A small audio frame classifier, trained from scratch.
Model: 4.61M parameters, log mel input, activation geglu, layers 8, width 160.
Data: trained on songs of 200 made-up bird species, synthesised, often over outdoor noise, 39062 training examples.
Rows from block 2 of a small audio frame classifier, named by matrix and row number. Rows with one number belong to one neuron. Each number is 200 + 30 x the weight over its row's rms, rounded and kept within 0 to 999. All counts start at 0. After the name is the row's rms in percent of the matrix's.
After each neuron's rows are labels from the 100 clips, of 14848, where the neuron reaches its largest size: "lies over" is the class under the peak. Only what is clearly more common there than usual is listed. The data: songs of 200 made-up bird species, synthesised, often over outdoor noise. In brackets: how many of the 100, against the usual share in percent.
# gate: first MLP gate (model.blocks.2.ff1.gate.weight, 416x160), inputs 80-119
# fc1: first MLP up (model.blocks.2.ff1.fc1.weight, 416x160), inputs 80-119
# fc2: first MLP down (model.blocks.2.ff1.fc2.weight, 160x416, transposed), outputs 80-119

gate.316,111,197,224,241,159,179,190,142,191,187,210,170,168,184,200,179,233,158,188,164,227,189,204,131,206,230,194,206,193,224,221,144,229,212,156,170,202,217,215,199,154
fc1.316,096,220,173,247,220,184,168,126,184,189,152,217,220,214,207,183,166,239,218,206,221,240,192,227,246,214,198,118,167,177,193,182,240,177,128,166,207,228,185,150,183
fc2.316,101,216,238,189,174,234,193,159,228,255,169,185,161,164,240,166,189,172,190,169,177,206,231,151,154,211,209,227,218,164,160,204,194,240,178,140,224,238,215,205,147
lies over: buzz (60 vs 3.9); warble (37 vs 3.9)

gate.240,113,195,198,220,206,219,196,226,277,163,228,204,230,209,157,270,195,248,181,272,199,184,215,237,210,238,142,124,189,195,218,226,209,215,211,172,196,197,197,195,226
fc1.240,099,254,190,211,221,267,218,208,198,240,254,202,184,275,183,209,186,170,200,200,205,221,222,199,189,172,216,193,216,171,170,199,203,218,157,179,217,216,213,170,201
fc2.240,113,219,181,215,183,187,218,194,204,170,203,174,192,246,192,213,187,163,262,219,247,245,163,210,224,224,211,164,215,227,182,230,171,193,198,247,189,205,218,157,187
lies over: no call (94 vs 62.5)

gate.201,110,164,184,210,162,166,204,210,178,250,200,189,200,181,213,208,228,271,217,208,233,174,196,160,184,211,203,219,243,184,143,197,196,240,217,210,170,166,184,211,233
fc1.201,101,229,135,235,220,166,156,205,193,180,181,206,208,220,200,160,205,200,202,203,238,151,254,207,148,221,198,160,216,202,203,205,259,204,196,187,211,229,208,270,193
fc2.201,110,184,206,265,168,171,161,217,241,178,145,218,162,191,176,228,207,163,158,229,259,199,185,175,150,187,141,196,181,210,151,198,195,244,190,196,203,217,154,165,165
lies over: upsweep (58 vs 5.1); dip (42 vs 3)

gate.4,108,165,217,156,200,215,171,191,191,170,158,174,187,199,154,169,201,201,199,225,225,248,221,214,221,179,194,164,125,285,187,244,217,185,209,204,219,226,183,241,237
fc1.4,100,205,164,138,252,221,191,213,186,196,181,152,230,186,186,108,226,188,212,185,200,209,213,191,198,175,155,242,256,276,149,250,159,179,247,211,169,200,176,187,187
fc2.4,117,211,236,176,132,185,176,196,131,190,214,212,189,187,197,147,163,252,212,221,213,175,223,230,205,146,190,234,183,188,220,199,253,158,187,207,239,182,244,204,151
lies over: buzz (66 vs 3.9)

gate.297,110,231,198,240,164,182,236,171,134,182,162,212,147,207,208,152,140,154,245,164,249,219,237,149,240,222,211,162,188,215,176,234,216,224,171,206,198,160,201,157,178
fc1.297,116,214,187,202,198,187,211,194,207,167,214,166,200,216,197,198,241,220,210,221,195,209,248,200,167,183,218,250,214,211,203,224,140,157,190,228,173,153,231,229,156
fc2.297,112,213,163,145,234,248,271,160,205,216,171,188,199,160,263,178,198,138,198,247,210,218,209,182,286,147,180,198,212,224,170,164,211,209,212,177,204,198,258,185,199
lies over: arch (98 vs 4.1)

gate.114,105,187,171,215,188,152,219,246,258,233,255,263,166,205,196,226,149,217,202,212,196,206,209,195,210,201,201,218,208,168,189,242,241,213,187,244,188,219,226,225,125
fc1.114,104,225,165,220,200,180,176,219,202,187,223,216,182,233,189,203,181,209,195,194,229,271,219,208,207,229,195,180,229,178,221,145,252,185,247,247,200,203,246,214,238
fc2.114,104,150,170,235,231,174,226,189,217,169,206,223,198,218,163,245,181,288,258,172,106,204,155,149,206,200,140,229,167,236,179,171,168,188,199,205,176,221,236,145,255
lies over: steady whistle (100 vs 6.5)

gate.228,107,226,179,182,195,182,134,180,163,213,224,231,181,259,228,219,199,238,218,179,209,160,186,157,145,176,169,199,266,207,179,291,161,236,185,162,195,194,193,206,190
fc1.228,107,172,219,168,187,223,165,167,198,214,204,174,204,186,165,193,239,196,165,233,158,226,232,252,223,205,219,219,227,198,188,172,206,189,233,219,230,197,213,234,218
fc2.228,105,194,230,167,188,178,215,236,181,174,173,168,253,254,218,186,223,239,224,184,221,132,178,183,224,179,237,200,244,185,141,184,266,183,178,168,231,256,208,242,205
lies over: no call (99 vs 62.5)

gate.23,108,207,162,214,198,183,168,177,138,160,190,161,200,137,217,193,191,257,192,226,195,206,216,209,249,259,226,198,192,179,155,226,181,214,227,211,199,284,238,182,235
fc1.23,102,175,222,188,264,200,143,225,153,215,163,206,248,173,187,167,211,210,197,230,194,194,190,216,180,235,230,166,209,224,232,199,216,174,235,159,196,198,185,185,251
fc2.23,103,182,215,234,280,216,205,249,203,249,188,236,239,244,185,176,195,184,221,162,210,196,218,148,195,203,144,158,186,169,207,222,192,208,159,129,242,220,160,191,234
lies over: steady whistle (32 vs 6.5)

gate.342,100,223,223,195,204,219,167,197,239,225,175,181,224,230,238,180,186,202,213,177,163,171,238,181,207,212,184,176,185,175,215,199,222,225,167,209,166,235,161,180,155
fc1.342,098,156,224,257,227,195,205,206,212,199,239,244,197,212,181,230,171,206,205,226,176,216,201,147,198,210,284,279,186,210,238,194,182,216,182,184,202,175,199,187,218
fc2.342,104,227,250,170,184,185,186,249,216,220,214,189,181,174,165,257,188,239,189,193,190,169,241,219,200,204,149,174,211,250,156,199,202,216,180,230,199,199,202,169,195
lies over: no call (98 vs 62.5)

gate.383,103,121,158,222,200,232,177,160,215,190,200,204,157,203,195,195,210,164,209,175,173,190,207,219,189,176,189,211,236,184,199,194,178,167,201,205,168,219,163,189,243
fc1.383,109,168,218,199,172,197,247,178,175,159,164,242,175,179,202,222,203,230,203,200,195,242,141,183,166,212,180,155,178,219,230,183,154,186,183,169,179,199,212,228,186
fc2.383,109,206,269,194,185,185,213,218,201,210,255,208,264,255,189,186,229,226,170,161,166,210,164,165,170,264,249,181,196,167,210,198,150,162,161,134,220,217,183,241,168
lies over: harsh note (100 vs 5.3)

gate.59,106,177,238,205,164,221,272,244,206,222,217,195,191,185,212,198,208,260,216,208,266,204,243,238,187,164,193,145,158,166,244,253,197,201,188,214,214,237,252,236,154
fc1.59,112,211,212,189,200,150,140,220,187,242,172,210,154,202,156,152,207,202,203,188,274,180,192,214,212,226,234,196,250,116,307,196,185,153,201,188,153,223,206,180,204
fc2.59,109,174,187,246,183,205,200,171,215,248,216,196,176,186,158,199,166,239,202,201,217,205,169,182,216,207,191,206,250,227,220,229,179,248,203,220,198,204,231,226,259
lies over: no call (97 vs 62.5)

gate.296,105,209,190,202,172,187,172,180,208,176,206,191,277,209,198,201,189,171,239,240,187,170,163,218,185,187,238,206,236,193,264,219,198,262,177,187,211,187,231,175,239
fc1.296,104,211,141,163,164,232,235,200,243,158,182,204,160,171,170,175,203,128,223,232,204,209,196,209,160,203,173,199,193,225,237,206,230,214,211,231,164,224,263,210,229
fc2.296,105,172,146,240,230,222,171,178,229,211,211,151,173,219,222,190,174,241,236,207,224,230,166,212,178,216,185,275,210,165,199,198,209,163,243,187,218,128,172,231,200
lies over: harsh note (99 vs 5.3)

gate.100,100,245,180,216,219,165,207,257,209,209,175,204,193,136,182,236,191,188,190,134,239,228,217,199,166,249,229,204,171,169,192,188,222,156,179,187,203,181,262,174,198
fc1.100,097,154,228,209,199,113,193,224,111,204,186,163,187,235,235,214,170,192,191,131,237,266,203,181,215,140,197,201,176,181,209,235,176,194,239,180,172,198,161,208,163
fc2.100,099,181,138,222,206,204,245,233,241,210,248,248,210,216,167,185,157,178,201,175,224,157,201,181,160,222,166,275,169,175,215,184,164,195,223,222,203,147,241,186,199
lies over: steady whistle (44 vs 6.5); buzz (41 vs 3.9)

gate.337,092,224,192,208,172,152,220,224,187,158,247,212,209,161,174,227,230,224,219,185,205,217,135,241,175,175,200,190,195,208,211,174,200,205,200,156,201,156,237,208,223
fc1.337,093,265,174,204,243,147,197,216,180,214,257,230,202,194,240,190,169,222,174,210,216,181,132,203,121,167,202,186,223,204,214,181,171,199,214,205,215,257,206,261,225
fc2.337,094,175,212,204,218,196,138,165,235,210,145,169,195,154,185,184,204,210,240,234,153,186,187,198,176,207,229,218,235,164,208,213,213,212,165,205,226,192,151,220,211
lies over: buzz (36 vs 3.9)

gate.390,091,215,173,211,243,231,234,209,255,187,184,189,211,225,204,209,194,172,213,141,236,179,195,147,227,216,275,177,208,180,230,162,188,196,216,268,199,170,157,160,199
fc1.390,092,202,202,226,204,223,193,209,223,190,193,214,174,249,201,237,140,149,265,165,231,184,248,226,231,180,190,167,178,217,239,213,235,203,239,142,209,182,186,167,183
fc2.390,080,228,203,177,225,233,218,161,283,182,186,218,230,160,164,137,217,232,219,189,206,178,235,192,226,174,211,220,206,194,235,200,174,177,144,279,205,244,212,222,220
lies over: warble (57 vs 3.9); buzz (32 vs 3.9)

gate.42,104,160,161,202,251,228,202,215,202,222,172,206,182,206,182,179,180,182,164,197,193,174,228,179,140,184,231,169,254,238,203,234,146,183,196,220,201,162,198,220,212
fc1.42,114,204,226,251,180,203,220,170,216,164,209,220,206,250,230,227,171,193,183,197,189,198,230,176,207,185,183,218,162,174,223,174,178,264,210,229,218,203,203,183,210
fc2.42,115,222,189,215,203,218,170,227,210,213,198,192,160,268,212,189,235,260,185,206,185,209,181,182,201,244,159,175,157,164,209,175,212,226,201,160,130,142,223,254,209
lies over: downsweep (75 vs 5.5)

gate.327,109,204,206,227,200,231,242,221,182,201,177,180,205,225,197,224,241,216,165,180,239,207,194,158,164,220,196,187,241,216,220,187,210,195,223,182,174,220,214,258,169
fc1.327,100,166,226,143,146,240,218,161,269,223,159,189,240,190,206,227,227,198,114,233,202,213,168,231,201,178,205,234,177,201,164,185,184,221,187,230,194,199,196,221,243
fc2.327,106,221,198,211,198,180,213,157,229,233,196,193,203,211,162,165,233,209,222,182,146,214,161,205,180,217,249,213,172,227,217,194,246,208,215,205,218,187,182,217,207
lies over: harsh note (26 vs 5.3); downsweep (26 vs 5.5)

gate.258,091,189,168,190,221,206,183,209,170,243,210,210,220,166,261,145,235,234,194,190,207,214,191,242,168,204,198,161,195,247,239,189,228,236,223,208,165,199,206,213,154
fc1.258,099,157,174,229,224,239,162,165,227,190,188,209,226,201,228,180,171,286,251,167,192,161,187,215,214,230,203,172,186,181,187,160,259,183,134,181,177,190,167,219,199
fc2.258,093,257,220,228,205,271,202,208,190,171,233,176,187,205,209,139,213,169,216,179,182,179,233,209,229,191,190,178,208,193,146,122,209,210,157,203,176,185,247,192,180
lies over: arch (44 vs 4.1); downsweep (41 vs 5.5)

gate.368,094,220,203,236,151,209,205,172,162,214,171,246,209,195,198,151,163,213,178,161,225,176,194,191,265,175,210,192,172,226,189,183,243,226,200,221,173,239,183,275,181
fc1.368,084,210,201,162,183,181,197,168,210,232,185,190,178,183,210,229,161,160,238,189,205,235,182,210,192,242,237,148,190,222,163,183,212,269,211,230,221,224,185,166,229
fc2.368,082,142,206,220,248,199,164,215,181,202,170,170,166,201,196,202,193,206,265,219,216,154,253,194,157,145,213,228,180,197,142,214,148,249,192,134,209,189,170,182,257
lies over: arch (68 vs 4.1); upsweep (28 vs 5.1)

gate.400,101,184,218,199,236,185,177,199,176,154,185,196,227,151,187,183,175,178,209,177,212,214,279,178,178,200,158,219,235,191,160,195,190,206,228,231,183,233,232,214,218
fc1.400,108,268,211,196,176,235,199,155,197,207,180,142,192,184,226,164,197,181,245,165,160,249,207,191,195,210,196,243,210,232,139,234,141,229,169,286,238,218,215,254,200
fc2.400,106,255,206,185,211,157,177,227,187,161,176,175,194,228,266,162,173,216,204,180,261,192,242,151,177,214,140,195,238,211,218,220,177,198,248,209,221,209,248,149,222
lies over: buzz (41 vs 3.9)

gate.30,110,121,127,203,188,206,173,202,209,200,220,174,211,244,183,200,170,247,202,192,254,137,196,170,205,255,175,233,210,199,212,207,183,288,219,175,189,232,236,273,183
fc1.30,105,243,224,187,165,193,243,168,200,228,224,158,178,191,158,170,192,162,167,171,230,211,149,195,166,208,151,222,186,217,191,182,261,172,160,100,225,202,163,239,156
fc2.30,106,217,204,221,157,218,151,228,197,178,186,189,176,224,194,223,177,182,211,190,220,205,170,213,199,164,164,183,117,214,163,208,192,215,224,212,206,187,202,215,161
lies over: buzz (73 vs 3.9)

gate.330,091,195,158,251,222,232,183,204,144,163,181,199,264,212,187,208,200,146,212,189,227,157,155,200,191,179,227,254,187,260,218,220,186,249,158,256,159,175,98,191,165
fc1.330,092,256,182,240,184,193,187,181,200,182,191,236,181,147,229,277,208,178,207,140,210,222,239,256,165,182,181,246,238,200,184,181,212,224,203,224,162,210,199,203,211
fc2.330,097,186,210,191,193,121,189,239,250,233,195,200,244,187,157,207,225,176,167,232,224,186,192,185,189,210,233,232,240,274,178,176,189,197,169,244,248,199,222,173,203
lies over: arch (50 vs 4.1); upsweep (45 vs 5.1)

gate.300,112,173,228,159,199,180,214,189,163,207,167,186,197,196,196,183,200,165,161,178,203,192,163,204,192,191,206,238,218,198,273,214,229,224,164,212,223,151,198,218,201
fc1.300,111,193,164,197,158,172,219,196,157,155,199,164,201,182,214,190,207,193,153,221,178,189,199,222,198,208,235,196,189,189,211,193,229,180,174,230,234,182,235,117,194
fc2.300,112,227,214,220,191,197,200,254,273,168,240,193,200,219,225,213,206,222,217,168,184,212,194,159,225,193,155,240,180,121,195,204,181,223,221,211,223,174,162,243,229
lies over: harsh note (100 vs 5.3)

gate.272,103,272,175,195,231,184,170,161,203,180,222,190,226,260,192,173,207,161,166,192,150,206,223,157,223,217,105,187,217,215,183,201,203,124,245,174,171,183,230,187,234
fc1.272,098,178,226,224,168,208,285,131,219,197,167,222,237,161,187,161,149,213,186,203,249,188,174,195,224,209,255,238,172,224,205,177,185,197,163,210,254,219,241,174,169
fc2.272,090,191,193,179,172,139,166,216,195,249,212,230,158,184,197,165,154,177,212,168,166,234,202,222,198,204,193,209,162,214,215,211,222,136,247,198,276,143,222,219,213
lies over: no call (95 vs 62.5)

gate.412,101,227,193,181,246,265,260,179,218,228,204,169,218,163,229,181,240,201,231,202,247,244,205,189,225,171,169,205,256,211,161,192,218,206,182,163,221,220,189,227,201
fc1.412,104,232,194,201,168,125,176,184,209,209,233,172,171,212,178,251,174,164,137,231,194,181,152,148,203,233,210,251,202,185,201,192,209,164,142,205,200,200,176,241,197
fc2.412,098,190,183,187,199,178,238,143,161,245,206,191,147,227,201,162,146,232,269,174,233,230,229,201,176,182,143,216,172,197,190,169,208,224,166,258,177,189,212,255,224
lies over: no call (100 vs 62.5)

gate.307,086,181,225,185,195,203,279,252,219,189,227,163,205,184,233,200,227,178,162,205,218,207,205,210,194,249,192,132,231,205,186,137,233,220,213,230,183,202,225,175,190
fc1.307,086,228,232,233,235,195,210,194,197,217,176,187,212,151,222,157,184,218,189,222,232,237,191,226,190,203,178,169,202,165,233,146,194,147,251,230,196,191,248,198,210
fc2.307,083,219,193,165,185,181,200,212,172,187,243,171,256,185,182,177,205,205,195,104,183,173,158,169,183,227,266,182,181,190,205,256,193,243,193,190,240,265,257,181,205
lies over: warble (33 vs 3.9)

gate.372,084,215,202,201,176,174,198,238,186,175,200,238,203,170,215,151,185,154,224,157,221,138,226,208,229,205,207,182,275,235,187,205,200,189,178,175,199,217,241,217,177
fc1.372,087,216,225,204,187,140,221,229,191,208,175,249,166,212,170,164,201,228,139,193,199,111,200,179,205,170,242,219,200,174,211,228,218,210,223,187,217,164,176,199,183
fc2.372,087,143,206,256,227,206,194,184,135,235,157,210,227,218,207,189,222,189,217,204,191,181,167,173,210,191,203,228,190,236,230,237,196,208,206,132,252,222,192,197,191
lies over: warble (30 vs 3.9)

gate.298,101,224,217,259,152,195,132,211,249,196,190,171,171,224,181,242,191,198,189,220,146,250,228,216,260,187,205,196,190,199,174,218,211,196,170,202,224,217,196,203,238
fc1.298,098,180,190,293,193,220,169,185,232,222,190,175,190,240,191,244,183,241,245,184,194,201,186,202,182,187,230,178,185,170,218,280,193,158,172,216,248,223,232,184,183
fc2.298,105,191,170,203,256,173,171,233,243,175,180,178,248,196,179,199,231,154,163,214,256,226,206,221,204,247,197,211,235,242,189,168,185,202,221,213,169,202,168,134,148
lies over: steady whistle (98 vs 6.5)

gate.395,098,229,184,217,185,209,190,223,258,215,243,238,176,235,192,167,152,187,157,167,192,227,212,220,169,253,208,113,184,165,135,222,218,232,241,227,215,246,161,174,226
fc1.395,112,155,219,188,189,151,215,211,196,239,160,144,175,194,200,182,201,208,181,228,210,204,199,221,181,196,166,191,225,209,198,218,214,165,220,176,210,227,193,197,187
fc2.395,114,129,237,161,232,239,187,199,210,209,152,178,213,239,148,178,264,198,207,263,194,204,180,237,172,191,185,146,179,228,215,201,233,235,136,229,166,240,229,165,227
lies over: downsweep (69 vs 5.5); dip (27 vs 3)

gate.83,103,181,154,240,247,208,177,224,238,210,190,165,210,166,203,181,284,200,181,227,192,203,161,220,200,156,195,216,214,267,220,201,195,229,202,251,215,226,191,219,216
fc1.83,104,184,239,203,164,216,212,223,204,220,150,201,188,223,229,180,203,194,138,207,176,195,163,193,262,188,189,226,196,267,148,202,194,188,230,208,181,213,155,214,234
fc2.83,107,234,179,187,184,218,167,214,182,124,177,187,178,201,209,195,199,247,277,194,195,162,215,183,199,188,197,154,208,133,161,152,230,192,206,219,211,224,220,218,203
lies over: arch (52 vs 4.1); upsweep (44 vs 5.1)

gate.350,094,230,183,165,171,192,212,228,212,185,209,212,211,149,202,134,149,184,133,179,210,177,224,196,167,173,176,163,230,174,190,206,165,181,220,155,196,179,223,208,227
fc1.350,098,145,208,194,161,167,194,231,218,248,211,220,214,236,223,274,189,224,230,244,227,227,222,202,206,215,182,157,177,202,215,231,226,179,157,195,178,228,201,205,194
fc2.350,105,158,225,232,232,200,151,105,179,219,235,187,186,203,169,189,240,167,144,182,224,244,216,210,216,201,199,178,207,214,182,154,164,194,215,235,200,175,242,204,188
lies over: arch (42 vs 4.1); buzz (27 vs 3.9)

gate.72,099,258,176,170,173,157,198,196,196,239,190,171,134,211,176,211,255,185,172,222,175,213,258,173,212,207,231,228,204,247,192,103,261,249,187,223,206,194,196,227,220
fc1.72,098,225,187,187,241,211,207,207,268,180,132,182,137,200,170,163,252,241,232,191,156,177,178,173,226,204,172,195,216,209,203,259,193,211,182,141,193,206,200,169,219
fc2.72,100,190,207,154,213,207,217,248,215,149,196,198,205,192,202,205,176,248,195,196,151,231,202,222,170,216,204,205,235,210,219,229,225,169,218,191,186,209,235,226,237
lies over: arch (78 vs 4.1)

gate.197,101,184,226,207,188,225,193,191,199,173,138,164,180,196,241,262,201,209,178,136,144,214,158,233,195,212,112,200,240,204,194,226,222,248,199,186,182,202,184,204,226
fc1.197,106,189,216,177,244,153,182,164,169,250,207,137,154,161,232,179,198,174,216,230,200,178,192,237,195,263,198,199,186,208,203,226,174,216,168,201,174,150,174,188,222
fc2.197,103,210,168,239,227,159,216,187,172,238,252,226,178,213,223,220,235,207,261,164,162,190,158,174,195,169,241,199,214,210,179,158,205,141,197,211,199,158,212,165,245
lies over: buzz (99 vs 3.9)

gate.75,091,179,170,221,245,224,177,178,196,222,175,232,215,199,145,185,195,169,157,205,207,202,172,226,169,180,193,204,197,191,252,291,228,232,178,211,215,198,190,241,152
fc1.75,094,234,182,203,210,189,212,193,183,164,230,190,258,143,165,230,245,203,220,176,172,264,195,221,222,213,166,181,208,199,189,203,233,215,184,182,194,223,258,201,196
fc2.75,088,226,179,214,246,172,227,200,203,233,162,158,208,197,185,226,126,187,186,214,166,148,188,149,174,252,244,189,140,181,219,223,197,181,204,216,156,254,173,223,199
lies over: buzz (80 vs 3.9)

gate.139,096,224,229,257,253,233,242,235,168,196,200,168,214,212,234,210,160,219,213,219,181,229,220,237,202,161,185,208,235,178,186,170,228,202,225,200,178,199,168,191,221
fc1.139,096,272,193,162,228,198,156,193,212,238,171,166,231,210,230,161,181,178,223,225,174,160,194,215,153,213,188,238,182,245,176,189,228,274,213,192,223,202,288,198,210
fc2.139,089,161,164,202,135,207,236,141,186,170,193,185,211,215,203,230,207,220,179,186,231,179,203,164,197,229,162,185,204,200,182,183,241,214,191,222,175,232,186,214,242
lies over: upsweep (52 vs 5.1)

gate.64,105,220,170,190,155,200,246,213,292,215,209,179,187,194,185,164,162,188,189,197,176,208,166,174,199,204,188,129,172,227,200,211,218,223,166,196,221,230,218,172,205
fc1.64,099,227,191,180,143,172,237,219,165,200,227,161,108,209,168,163,189,222,202,221,199,236,211,177,179,188,202,188,191,171,241,251,220,204,189,153,211,226,218,205,220
fc2.64,101,204,213,159,209,175,212,174,213,217,261,227,237,215,223,213,189,178,163,226,227,162,241,228,273,209,240,190,188,191,199,191,176,237,193,185,185,214,189,240,241
lies over: buzz (40 vs 3.9)

gate.115,091,237,203,157,247,217,169,218,198,240,183,193,208,222,215,208,218,206,201,189,191,190,229,158,192,185,214,160,171,210,214,241,196,215,210,135,167,202,178,197,160
fc1.115,098,212,232,199,246,153,193,176,248,211,151,197,189,228,178,240,193,174,259,200,210,220,212,170,176,167,206,195,217,209,185,246,160,217,189,170,185,204,239,216,215
fc2.115,094,210,159,191,209,177,246,253,165,194,132,232,186,216,177,174,177,193,202,222,157,160,230,192,226,221,233,169,174,206,178,236,221,162,235,212,221,245,185,185,165
lies over: downsweep (35 vs 5.5); steady whistle (31 vs 6.5)

gate.54,117,120,231,234,200,173,183,170,173,248,213,181,215,200,153,183,225,216,163,193,189,219,161,228,200,201,245,182,203,203,187,212,178,191,238,177,182,180,230,251,225
fc1.54,105,201,192,158,229,165,184,182,200,198,132,202,168,188,164,175,249,222,232,204,205,208,201,186,167,206,220,153,189,246,125,178,170,228,258,233,185,138,175,213,222
fc2.54,120,209,190,173,207,220,255,207,202,186,191,151,219,239,161,193,202,223,175,199,203,164,247,227,204,175,246,188,186,210,254,204,216,139,167,226,252,237,247,196,225
lies over: no call (100 vs 62.5)

gate.409,098,222,249,270,178,190,261,272,234,232,196,197,151,151,197,199,246,185,216,209,157,249,175,184,227,237,162,175,242,175,187,214,166,211,176,164,192,197,189,171,211
fc1.409,106,222,191,209,218,246,228,222,259,216,217,194,220,156,240,185,238,136,206,153,244,271,175,242,172,191,219,198,167,173,215,216,214,154,154,188,162,245,231,162,162
fc2.409,089,192,202,242,204,182,199,181,278,150,222,241,226,145,207,205,190,165,233,213,178,233,232,186,174,173,202,215,226,194,228,211,214,173,232,220,155,179,251,197,213
lies over: steady whistle (96 vs 6.5)

gate.170,085,233,203,147,141,131,231,182,255,172,188,173,225,163,221,256,162,135,215,186,206,217,184,195,204,157,180,183,228,182,199,146,194,192,186,204,280,169,231,200,226
fc1.170,082,177,233,190,166,186,227,195,201,160,199,203,245,197,215,161,251,174,157,182,202,248,207,239,194,198,166,149,203,209,198,209,188,157,205,232,164,162,190,178,265
fc2.170,087,197,233,196,216,156,186,243,191,264,238,212,172,224,197,174,216,204,186,149,150,228,186,214,149,171,220,179,206,212,175,143,196,180,150,229,273,185,234,185,234
lies over: harsh note (99 vs 5.3)

gate.125,091,218,213,219,191,173,237,183,199,258,198,166,201,201,185,178,183,192,183,203,202,161,169,217,218,154,207,183,157,198,196,191,247,244,222,125,178,223,167,207,194
fc1.125,089,233,174,170,177,170,216,158,232,144,244,205,212,174,185,187,244,229,94,228,194,192,173,179,191,212,210,200,218,234,120,213,227,219,182,194,238,208,205,184,198
fc2.125,084,207,224,218,226,174,251,213,234,177,253,233,198,238,230,202,255,200,206,192,198,238,240,202,157,118,256,180,209,217,159,209,193,196,199,200,181,205,205,177,278
lies over: warble (43 vs 3.9)

gate.222,107,199,215,164,180,196,182,251,171,146,187,214,242,210,202,217,162,214,278,187,224,195,205,168,194,269,253,173,263,183,218,170,246,246,170,195,159,197,198,205,169
fc1.222,101,164,232,230,225,209,206,193,233,229,213,142,206,192,173,125,224,206,168,214,190,213,141,190,224,140,197,196,221,218,177,211,221,196,242,198,249,202,199,218,168
fc2.222,108,238,166,268,202,201,234,172,265,203,130,201,161,176,219,231,147,190,215,165,215,176,220,229,227,229,217,184,173,230,195,197,209,171,134,238,174,131,199,185,232
lies over: steady whistle (91 vs 6.5)

gate.331,099,214,180,277,186,216,132,195,201,179,181,211,276,210,166,192,179,235,196,119,174,244,189,211,207,256,182,196,183,195,211,203,204,175,116,201,243,215,153,163,191
fc1.331,102,247,245,180,234,204,176,214,151,203,152,186,210,213,159,192,205,182,162,201,173,177,218,172,244,190,230,191,189,221,230,184,230,161,219,139,274,243,169,203,176
fc2.331,099,185,227,172,174,195,172,174,166,185,196,180,184,209,207,210,233,192,227,227,207,139,178,198,211,196,231,165,196,180,224,217,253,174,152,228,256,159,188,185,149
lies over: steady whistle (88 vs 6.5)

gate.1,094,188,273,195,185,197,178,239,188,177,163,231,217,174,153,261,217,149,203,178,211,213,220,196,179,118,171,210,254,243,166,216,209,238,175,263,175,279,177,228,204
fc1.1,109,183,175,177,223,221,240,136,202,220,191,244,170,213,184,146,183,275,188,252,223,236,200,208,163,222,209,165,213,191,236,203,183,163,221,147,175,170,192,152,209
fc2.1,111,140,177,244,179,182,207,192,209,242,208,216,228,172,240,162,143,248,202,172,206,212,179,180,225,187,226,157,259,181,185,205,183,179,218,230,185,196,203,176,254
lies over: steady whistle (48 vs 6.5)

gate.33,108,185,221,234,218,136,183,202,174,217,198,213,163,167,145,198,167,292,193,191,211,185,225,201,224,223,212,184,146,218,265,179,211,227,189,203,148,217,251,167,225
fc1.33,115,195,186,218,227,252,192,221,187,194,211,189,219,271,212,250,231,193,217,220,219,151,211,208,217,205,217,236,221,210,164,199,173,206,191,248,219,152,188,247,244
fc2.33,118,291,200,191,220,122,234,242,151,196,170,106,163,249,212,233,178,185,166,250,191,172,251,170,221,194,206,231,145,216,226,222,222,193,220,189,212,211,223,235,201
lies over: steady whistle (88 vs 6.5)

gate.171,102,223,225,228,172,221,211,183,192,226,203,247,242,200,188,200,201,203,146,248,173,161,194,206,180,176,234,274,198,227,212,249,197,252,214,245,167,186,228,241,153
fc1.171,103,204,189,205,202,187,181,216,244,200,178,184,219,182,174,224,159,185,164,185,183,173,260,173,212,251,247,203,203,249,214,233,245,207,171,177,149,155,209,219,147
fc2.171,104,220,212,215,259,181,208,236,250,240,199,198,230,199,256,151,217,253,198,220,177,234,201,270,231,158,223,194,227,203,266,198,207,205,194,145,222,211,213,236,200
lies over: arch (76 vs 4.1)